{
  "arch": "tc_resnet",
  "model": "sound classifier",
  "dataset": "chords played on synthesised instruments",
  "train_examples": 52083,
  "gain_aug_db": 10,
  "time_shift_ms": 50,
  "n_mels": 40,
  "hop_length": 160,
  "input": "mfcc",
  "spec_augment": false,
  "win_length": 512,
  "targets": ["inversion"],
  "num_classes": 3,
  "norm": "batchnorm",
  "hidden_act": "relu",
  "channel_attention": "se",
  "depths": [3, 3, 3, 3],
  "kernel_size": 11,
  "stem": "single",
  "widths": [96, 96, 96, 96],
  "label_smoothing": 0.2,
  "loss": "cross_entropy",
  "init": "trunc_normal_002",
  "residual_init": "none",
  "optimizer": "muon",
  "muon_scale": "match_rms_adamw",
  "learning_rate": 0.0064,
  "momentum": 0.95,
  "nesterov": true,
  "orthogonalizer": "polar_express",
  "adamw_lr_other_params": 0.00085,
  "max_grad_norm": 0.5,
  "max_steps": 11600,
  "batch_size": 128,
  "epochs": 28.5,
  "lr_schedule": "wsd",
  "decay_fraction": 0.2,
  "final_lr_fraction": 0.05,
  "warmup_steps": 580,
  "weight_decay": 0.05,
  "adamw_weight_decay_other_params": 0.05
}
Rows from block 7 of a small sound classifier, named by matrix and row number. Rows with one number belong to one channel. Each number is 200 + 30 x the weight over its row's rms, rounded and kept within 0 to 999. All counts start at 0.
After each channel's rows are labels from the 100 clips, of 14976, where the channel reaches its highest value: "responds to" is what is common among them. Only what is clearly more common there than usual is listed. The data: chords played on synthesised instruments. In brackets: how many of the 100.
# convs0: first width-11 conv (model.blocks.7.convs.0.weight, 96x96x11, each kernel summed), inputs 0-95
# convs1: second width-11 conv (model.blocks.7.convs.1.weight, 96x96x11, transposed, each kernel summed), outputs 0-95

convs0.79,215,218,203,190,165,244,183,160,192,252,219,211,202,219,171,188,211,163,163,169,223,183,215,217,172,182,213,186,215,179,237,122,190,235,182,196,197,204,184,182,164,96,200,174,147,163,149,222,184,134,193,168,228,215,212,187,211,188,219,276,180,180,192,164,193,199,212,211,223,243,140,185,186,183,221,178,172,223,174,163,148,198,219,187,190,207,162,169,211,200,212,167,172,136,197,210
convs1.79,223,173,154,186,159,236,228,197,280,188,210,196,173,263,220,178,199,224,219,195,243,154,245,212,175,207,212,183,196,174,236,237,182,173,242,228,221,175,113,205,188,225,225,192,151,195,200,197,228,207,147,226,158,187,171,190,146,204,220,187,213,141,190,229,186,252,205,198,213,223,201,149,188,217,231,219,248,186,185,183,210,217,232,179,196,198,267,195,168,199,164,190,249,238,217,205
responds to: inversion: root position (99)

convs0.39,215,179,182,233,251,166,238,188,235,252,178,188,208,208,156,207,147,154,203,185,188,214,196,178,167,229,203,126,229,197,173,192,236,191,220,257,204,192,201,242,189,172,214,226,196,144,228,197,165,236,192,167,233,183,199,177,188,197,226,235,181,179,209,191,223,157,203,232,265,207,189,208,166,158,247,179,188,209,156,238,158,257,222,143,186,189,173,175,136,166,201,207,196,182,196,147
convs1.39,147,161,208,271,161,185,172,155,143,163,205,174,162,208,216,251,229,225,152,205,190,199,155,186,242,184,198,229,239,227,218,195,142,210,205,194,190,215,185,145,245,236,203,168,175,174,177,229,215,195,160,220,179,175,192,256,221,233,179,169,237,189,203,150,189,176,146,220,174,175,199,206,210,206,180,173,225,135,204,162,189,153,193,226,224,182,168,183,182,175,166,194,169,225,168,225
responds to: inversion: second inversion (89); strummed (57); marimba-like (29)

convs0.42,211,211,232,231,171,228,164,188,228,204,153,176,214,210,193,187,181,195,191,224,250,213,220,163,181,180,197,169,244,183,203,171,158,185,250,238,258,154,222,231,251,168,167,142,207,204,168,204,170,167,166,173,213,188,189,182,183,212,209,237,221,214,231,275,174,166,129,181,209,172,184,217,214,228,219,175,200,284,188,141,195,190,204,213,190,144,149,188,204,196,179,207,181,214,156,179
convs1.42,199,182,169,197,167,189,186,213,151,157,225,174,258,166,194,214,220,211,177,160,171,171,185,224,182,175,193,213,146,205,244,195,206,159,163,187,176,229,195,152,146,198,153,167,166,203,147,172,193,197,201,164,210,191,194,203,197,262,210,177,146,189,199,187,179,256,233,157,223,245,191,162,247,214,154,194,233,175,193,206,192,122,236,238,167,191,184,189,191,162,198,171,192,132,186,216
responds to: arpeggio (100); playing: arpeggio down (98); inversion: second inversion (74)

convs0.33,155,235,215,194,110,177,168,219,212,142,204,181,213,177,147,170,230,161,159,190,205,185,226,242,176,163,195,232,203,169,188,237,244,241,208,158,133,251,201,168,153,190,187,198,196,192,194,164,208,153,217,159,165,206,209,207,216,167,206,189,145,149,160,177,231,207,231,151,200,174,232,196,203,232,216,191,216,176,179,187,186,168,175,207,260,183,197,213,219,185,192,154,189,190,182,160
convs1.33,232,175,250,216,219,227,194,200,210,221,181,232,224,244,262,242,169,188,229,210,167,209,257,155,207,232,202,192,211,198,220,219,213,181,224,239,233,196,206,223,219,202,212,206,172,201,191,174,219,182,161,249,163,171,181,184,225,200,196,186,230,156,229,270,174,220,113,214,204,207,217,253,203,157,201,209,144,228,209,209,227,282,237,195,195,232,127,207,211,191,246,210,205,172,182,217
responds to: root: F (25)

convs0.70,192,219,227,188,186,213,196,266,230,258,196,130,212,225,167,204,191,215,157,241,201,202,196,160,155,198,162,161,262,168,177,192,201,217,195,215,199,202,235,253,226,189,98,115,239,189,249,228,174,189,191,213,207,191,186,173,170,179,230,218,195,206,170,222,196,196,192,220,233,178,189,198,205,150,206,163,155,205,199,181,194,203,161,272,205,210,223,235,225,206,205,176,180,213,191,221
convs1.70,195,190,235,194,195,201,159,190,206,176,233,228,216,151,209,189,183,155,157,194,176,198,168,216,223,232,167,196,179,258,213,161,194,208,214,162,190,180,177,124,177,184,222,183,248,148,175,195,186,209,193,158,180,221,237,217,190,173,195,184,219,236,139,150,184,135,193,224,129,190,201,202,217,204,187,167,171,183,236,191,248,185,221,173,255,206,236,119,174,177,187,194,227,163,243,198
responds to: inversion: first inversion (84); strummed (52); marimba-like (28)

convs0.77,157,263,140,264,196,161,178,204,172,170,245,183,185,220,150,182,230,166,221,168,185,239,196,188,183,205,197,218,237,189,195,189,194,244,193,195,166,218,225,156,214,220,214,192,184,216,239,199,214,206,244,218,154,213,159,207,224,184,219,230,144,194,213,198,186,184,216,202,158,186,251,250,182,217,163,168,212,187,237,259,230,246,128,238,201,253,220,190,255,191,193,213,218,165,233,204
convs1.77,139,210,203,157,197,184,194,204,218,224,172,202,269,171,192,176,194,185,167,222,187,170,149,223,179,141,182,223,202,197,207,225,132,229,192,240,186,175,197,218,227,156,243,163,223,227,170,218,146,202,166,238,160,204,183,253,234,183,197,207,247,184,225,183,207,269,174,193,196,206,214,201,198,157,197,207,217,219,173,249,188,212,178,214,222,183,217,146,198,181,161,199,279,259,193,169
responds to: inversion: second inversion (100); strummed (51); marimba-like (32)

convs0.54,254,237,235,229,239,168,242,317,218,190,198,231,195,201,227,181,222,201,177,173,226,151,234,205,240,219,196,245,138,212,168,189,157,211,134,208,215,216,210,202,219,219,185,200,229,176,191,220,169,178,187,206,169,243,161,208,210,222,238,174,200,233,167,235,141,206,220,213,194,195,171,200,191,171,164,246,198,196,175,242,203,155,195,189,168,207,163,235,205,233,245,179,216,187,184,225
convs1.54,180,194,148,216,237,202,178,159,237,198,198,243,161,221,202,204,170,224,158,174,165,228,177,158,213,229,197,205,237,188,214,204,192,249,245,219,159,220,211,202,127,202,219,186,215,175,192,203,167,218,231,184,194,220,201,210,234,223,168,218,165,207,207,123,180,200,182,179,146,194,231,237,189,238,195,195,197,200,216,166,205,194,149,184,242,176,200,179,217,149,188,110,119,177,244,218
responds to: inversion: first inversion (64)

convs0.11,202,211,168,230,231,177,251,201,185,170,184,203,245,210,207,244,179,233,234,205,214,173,238,248,244,157,205,239,152,268,198,177,154,211,178,128,232,177,272,220,171,180,219,213,183,196,249,188,170,222,217,196,213,193,184,189,235,217,187,215,217,239,212,240,180,205,173,183,200,180,228,150,211,217,252,228,161,199,189,197,233,224,217,159,216,206,273,194,208,219,193,219,201,151,159,250
convs1.11,172,193,246,168,225,182,191,213,219,217,188,192,163,218,206,171,162,163,241,180,165,266,204,179,192,233,199,180,198,178,207,229,194,158,243,174,152,225,182,218,174,222,192,188,237,231,139,191,226,195,136,208,112,240,200,157,186,152,200,207,247,222,166,203,212,187,224,215,212,202,210,188,188,232,195,176,189,179,217,126,216,194,167,266,214,158,206,159,198,214,196,194,167,161,261,175
responds to: arpeggio (100); inversion: first inversion (100); playing: arpeggio down (99); minor-major 7th (30)

convs0.43,178,199,231,195,202,160,273,198,264,215,239,248,157,181,233,182,238,195,206,196,209,192,209,207,201,197,182,264,198,189,209,190,227,198,212,182,221,222,210,189,184,179,169,231,251,121,169,152,180,202,182,155,162,218,204,197,223,159,180,240,177,177,194,193,194,187,233,226,142,145,209,225,223,190,208,182,236,168,227,181,159,239,182,213,249,149,242,129,203,227,225,201,217,168,166,201
convs1.43,216,205,247,176,195,250,166,192,171,206,212,242,205,226,204,184,211,199,259,207,179,212,202,169,192,195,166,203,174,208,196,195,195,228,217,205,167,145,239,251,241,221,229,198,209,212,142,255,222,203,146,199,151,215,191,201,203,195,217,177,146,131,183,165,218,227,170,173,256,239,207,198,213,190,177,189,182,115,222,219,187,145,239,133,175,205,185,149,232,215,213,234,190,223,213,175
responds to: inversion: first inversion (89); strummed (54); marimba-like (29)

convs0.53,160,199,252,199,240,190,154,210,226,188,202,215,222,204,160,258,152,188,199,221,194,217,248,267,230,266,221,241,191,239,134,209,247,191,249,181,162,147,193,193,176,213,158,204,187,189,214,143,139,236,201,191,215,201,182,227,182,178,160,219,176,229,209,225,203,227,181,165,201,196,189,143,251,198,256,202,219,152,170,218,208,182,182,168,172,174,215,223,216,177,196,207,196,174,193,207
convs1.53,220,182,182,184,193,183,217,198,201,219,202,214,178,254,155,193,152,193,262,185,209,225,215,162,217,232,179,136,220,225,246,243,199,221,207,177,170,204,184,209,166,214,211,154,233,219,211,227,242,211,166,237,163,180,178,165,165,154,165,232,282,231,184,206,202,199,214,215,212,190,219,207,183,223,206,199,177,157,164,212,210,172,144,274,200,201,168,182,189,231,194,149,244,176,279,220
responds to: inversion: first inversion (92); marimba-like (40)

convs0.4,192,213,197,194,204,202,224,254,269,312,238,221,170,202,239,168,235,214,200,186,188,173,211,191,215,166,195,226,172,182,202,221,194,224,174,196,203,213,175,186,237,183,188,200,214,248,211,165,189,190,228,253,150,203,228,256,232,154,212,236,168,172,253,230,194,174,239,240,213,226,180,175,226,211,195,206,229,180,192,240,211,255,195,153,201,183,224,184,230,205,181,239,164,201,232,135
convs1.4,183,217,196,130,232,179,230,179,136,208,203,175,225,222,204,232,227,200,200,200,137,167,220,202,175,196,213,216,191,255,189,157,167,204,202,203,192,185,231,210,240,253,285,220,167,250,175,202,164,156,263,150,203,186,170,210,192,155,179,180,206,174,149,187,185,215,181,247,184,189,232,138,163,183,212,215,216,182,218,176,235,209,197,142,225,217,233,197,194,204,203,223,224,153,183,175
responds to: marimba-like (27)

convs0.1,172,217,178,179,167,192,209,149,205,205,167,232,165,208,174,259,182,189,144,183,183,149,179,171,173,150,192,191,168,174,221,165,218,211,191,182,147,194,197,187,196,199,184,176,159,204,198,169,142,220,179,186,212,223,221,168,226,190,187,236,195,156,195,169,184,132,221,158,167,233,179,224,205,197,178,177,247,155,187,140,207,225,163,167,136,238,222,123,229,192,214,185,180,153,226,206
convs1.1,215,228,194,148,261,219,231,206,191,188,172,177,225,250,184,199,197,219,242,151,238,215,240,239,184,207,216,184,203,164,215,221,164,177,263,261,182,193,156,230,160,246,242,195,199,227,186,169,194,215,202,234,222,204,201,207,162,148,206,250,186,221,202,214,224,196,222,185,166,203,182,179,202,201,188,225,194,149,260,180,231,194,255,195,198,166,211,247,229,237,227,213,213,273,146,234
responds to: inversion: root position (69); power chord (29)

convs0.22,211,164,178,188,197,161,191,177,218,236,203,208,182,208,175,198,181,234,221,231,190,203,224,193,204,198,255,183,161,140,236,160,248,192,234,265,169,208,183,175,217,253,234,193,217,213,190,189,186,136,191,201,213,160,171,185,133,224,135,199,281,223,226,216,170,198,237,200,196,165,185,218,192,214,144,206,228,198,225,149,171,162,215,207,238,161,220,177,199,231,245,201,236,152,220,190
convs1.22,248,243,165,221,211,216,257,188,207,209,164,161,255,175,228,207,232,167,177,210,228,185,213,213,141,224,172,184,198,214,213,186,200,148,219,123,169,184,202,217,143,209,170,184,193,213,207,214,199,246,173,216,180,219,240,208,190,157,197,185,127,215,210,212,195,188,192,146,235,225,208,147,214,211,184,134,174,176,213,224,215,236,162,198,217,188,152,216,148,169,205,234,231,217,142,209
responds to: inversion: root position (93); arpeggio (85); root: G# (30)

convs0.89,229,172,203,172,161,207,172,142,190,156,221,200,192,217,202,247,172,164,187,213,227,250,223,210,178,251,184,182,191,151,163,149,210,149,159,170,187,216,200,196,164,186,185,199,188,240,135,143,178,155,207,189,219,148,201,162,184,219,212,187,156,234,190,202,203,240,209,190,243,230,206,176,205,179,190,177,205,180,237,192,211,219,87,205,176,227,227,165,184,248,170,200,216,187,192,208
convs1.89,136,183,163,183,204,180,247,178,258,179,213,172,186,213,212,174,162,204,248,236,198,177,211,200,243,200,197,210,173,174,184,196,119,227,241,229,170,191,187,227,173,236,208,160,247,273,192,209,220,193,160,234,173,196,209,208,163,163,207,215,190,160,263,223,186,216,188,161,193,214,178,188,191,215,241,174,254,125,197,203,218,227,222,225,154,186,186,187,176,143,208,183,211,203,164,231
responds to: inversion: root position (100); arpeggio (83); playing: arpeggio up (64)

convs0.37,240,174,199,145,202,153,191,170,233,189,179,182,230,203,238,204,188,187,198,267,211,223,232,220,232,162,216,199,162,186,169,146,180,204,148,228,203,184,163,193,229,145,181,156,182,223,197,203,199,201,181,158,209,215,164,214,157,153,160,170,238,154,187,250,185,223,162,159,243,170,227,206,186,212,216,184,179,235,182,222,206,217,248,197,169,175,183,209,204,138,113,220,192,183,218,237
convs1.37,217,187,158,159,136,238,157,182,203,203,206,181,186,191,206,230,219,224,166,217,198,227,218,200,160,203,237,210,213,124,223,171,195,180,169,189,165,213,168,211,183,219,180,143,140,173,223,231,157,194,174,186,200,229,245,191,146,172,221,159,189,150,161,195,187,150,193,172,202,213,171,231,174,221,174,190,229,169,185,241,170,225,184,169,172,226,161,181,189,164,135,216,247,181,158,153
responds to: arpeggio (98); playing: arpeggio down (93); inversion: root position (70)

convs0.85,181,199,178,197,189,196,188,220,209,178,248,240,240,197,230,218,167,211,181,153,219,211,209,280,217,238,240,298,158,228,195,208,212,227,203,183,182,173,183,214,187,154,251,177,188,206,231,198,253,230,201,163,177,190,187,214,225,176,193,174,154,220,202,177,217,236,247,123,185,239,249,152,229,239,224,226,188,168,175,189,226,196,189,203,221,146,234,208,218,198,170,209,184,171,175,174
convs1.85,209,227,211,195,220,232,188,237,217,173,178,193,160,209,167,191,172,155,193,219,191,175,187,127,234,206,241,164,198,220,197,215,186,211,248,159,192,184,219,219,220,284,232,221,242,210,140,246,205,188,209,202,157,190,166,233,203,156,186,198,210,143,243,261,231,251,212,193,230,216,227,226,126,187,203,204,169,157,209,209,198,240,173,184,190,214,204,169,186,251,232,145,207,220,224,207
responds to: strummed (51); marimba-like (45)

convs0.3,179,188,208,220,225,190,191,222,222,201,202,199,219,191,176,233,145,205,175,145,222,147,180,235,227,197,158,206,187,210,182,213,155,200,181,130,220,185,217,107,184,232,209,218,165,176,217,178,147,217,215,179,215,197,145,189,165,173,143,217,124,207,218,150,207,230,194,201,188,191,165,137,190,212,211,196,174,156,178,204,198,227,169,206,225,152,271,210,197,204,197,240,201,184,189,149
convs1.3,181,204,187,169,255,186,238,164,246,212,190,223,169,222,222,166,173,205,270,226,173,241,219,148,224,216,164,202,220,209,146,191,198,192,218,201,193,178,240,230,175,220,179,200,235,176,196,234,234,207,184,222,178,227,224,189,201,185,234,260,209,248,182,259,203,132,182,246,198,208,214,278,181,225,239,234,169,213,221,188,246,187,195,186,157,208,211,158,167,252,202,143,207,189,220,212
responds to: inversion: first inversion (81); strummed (53)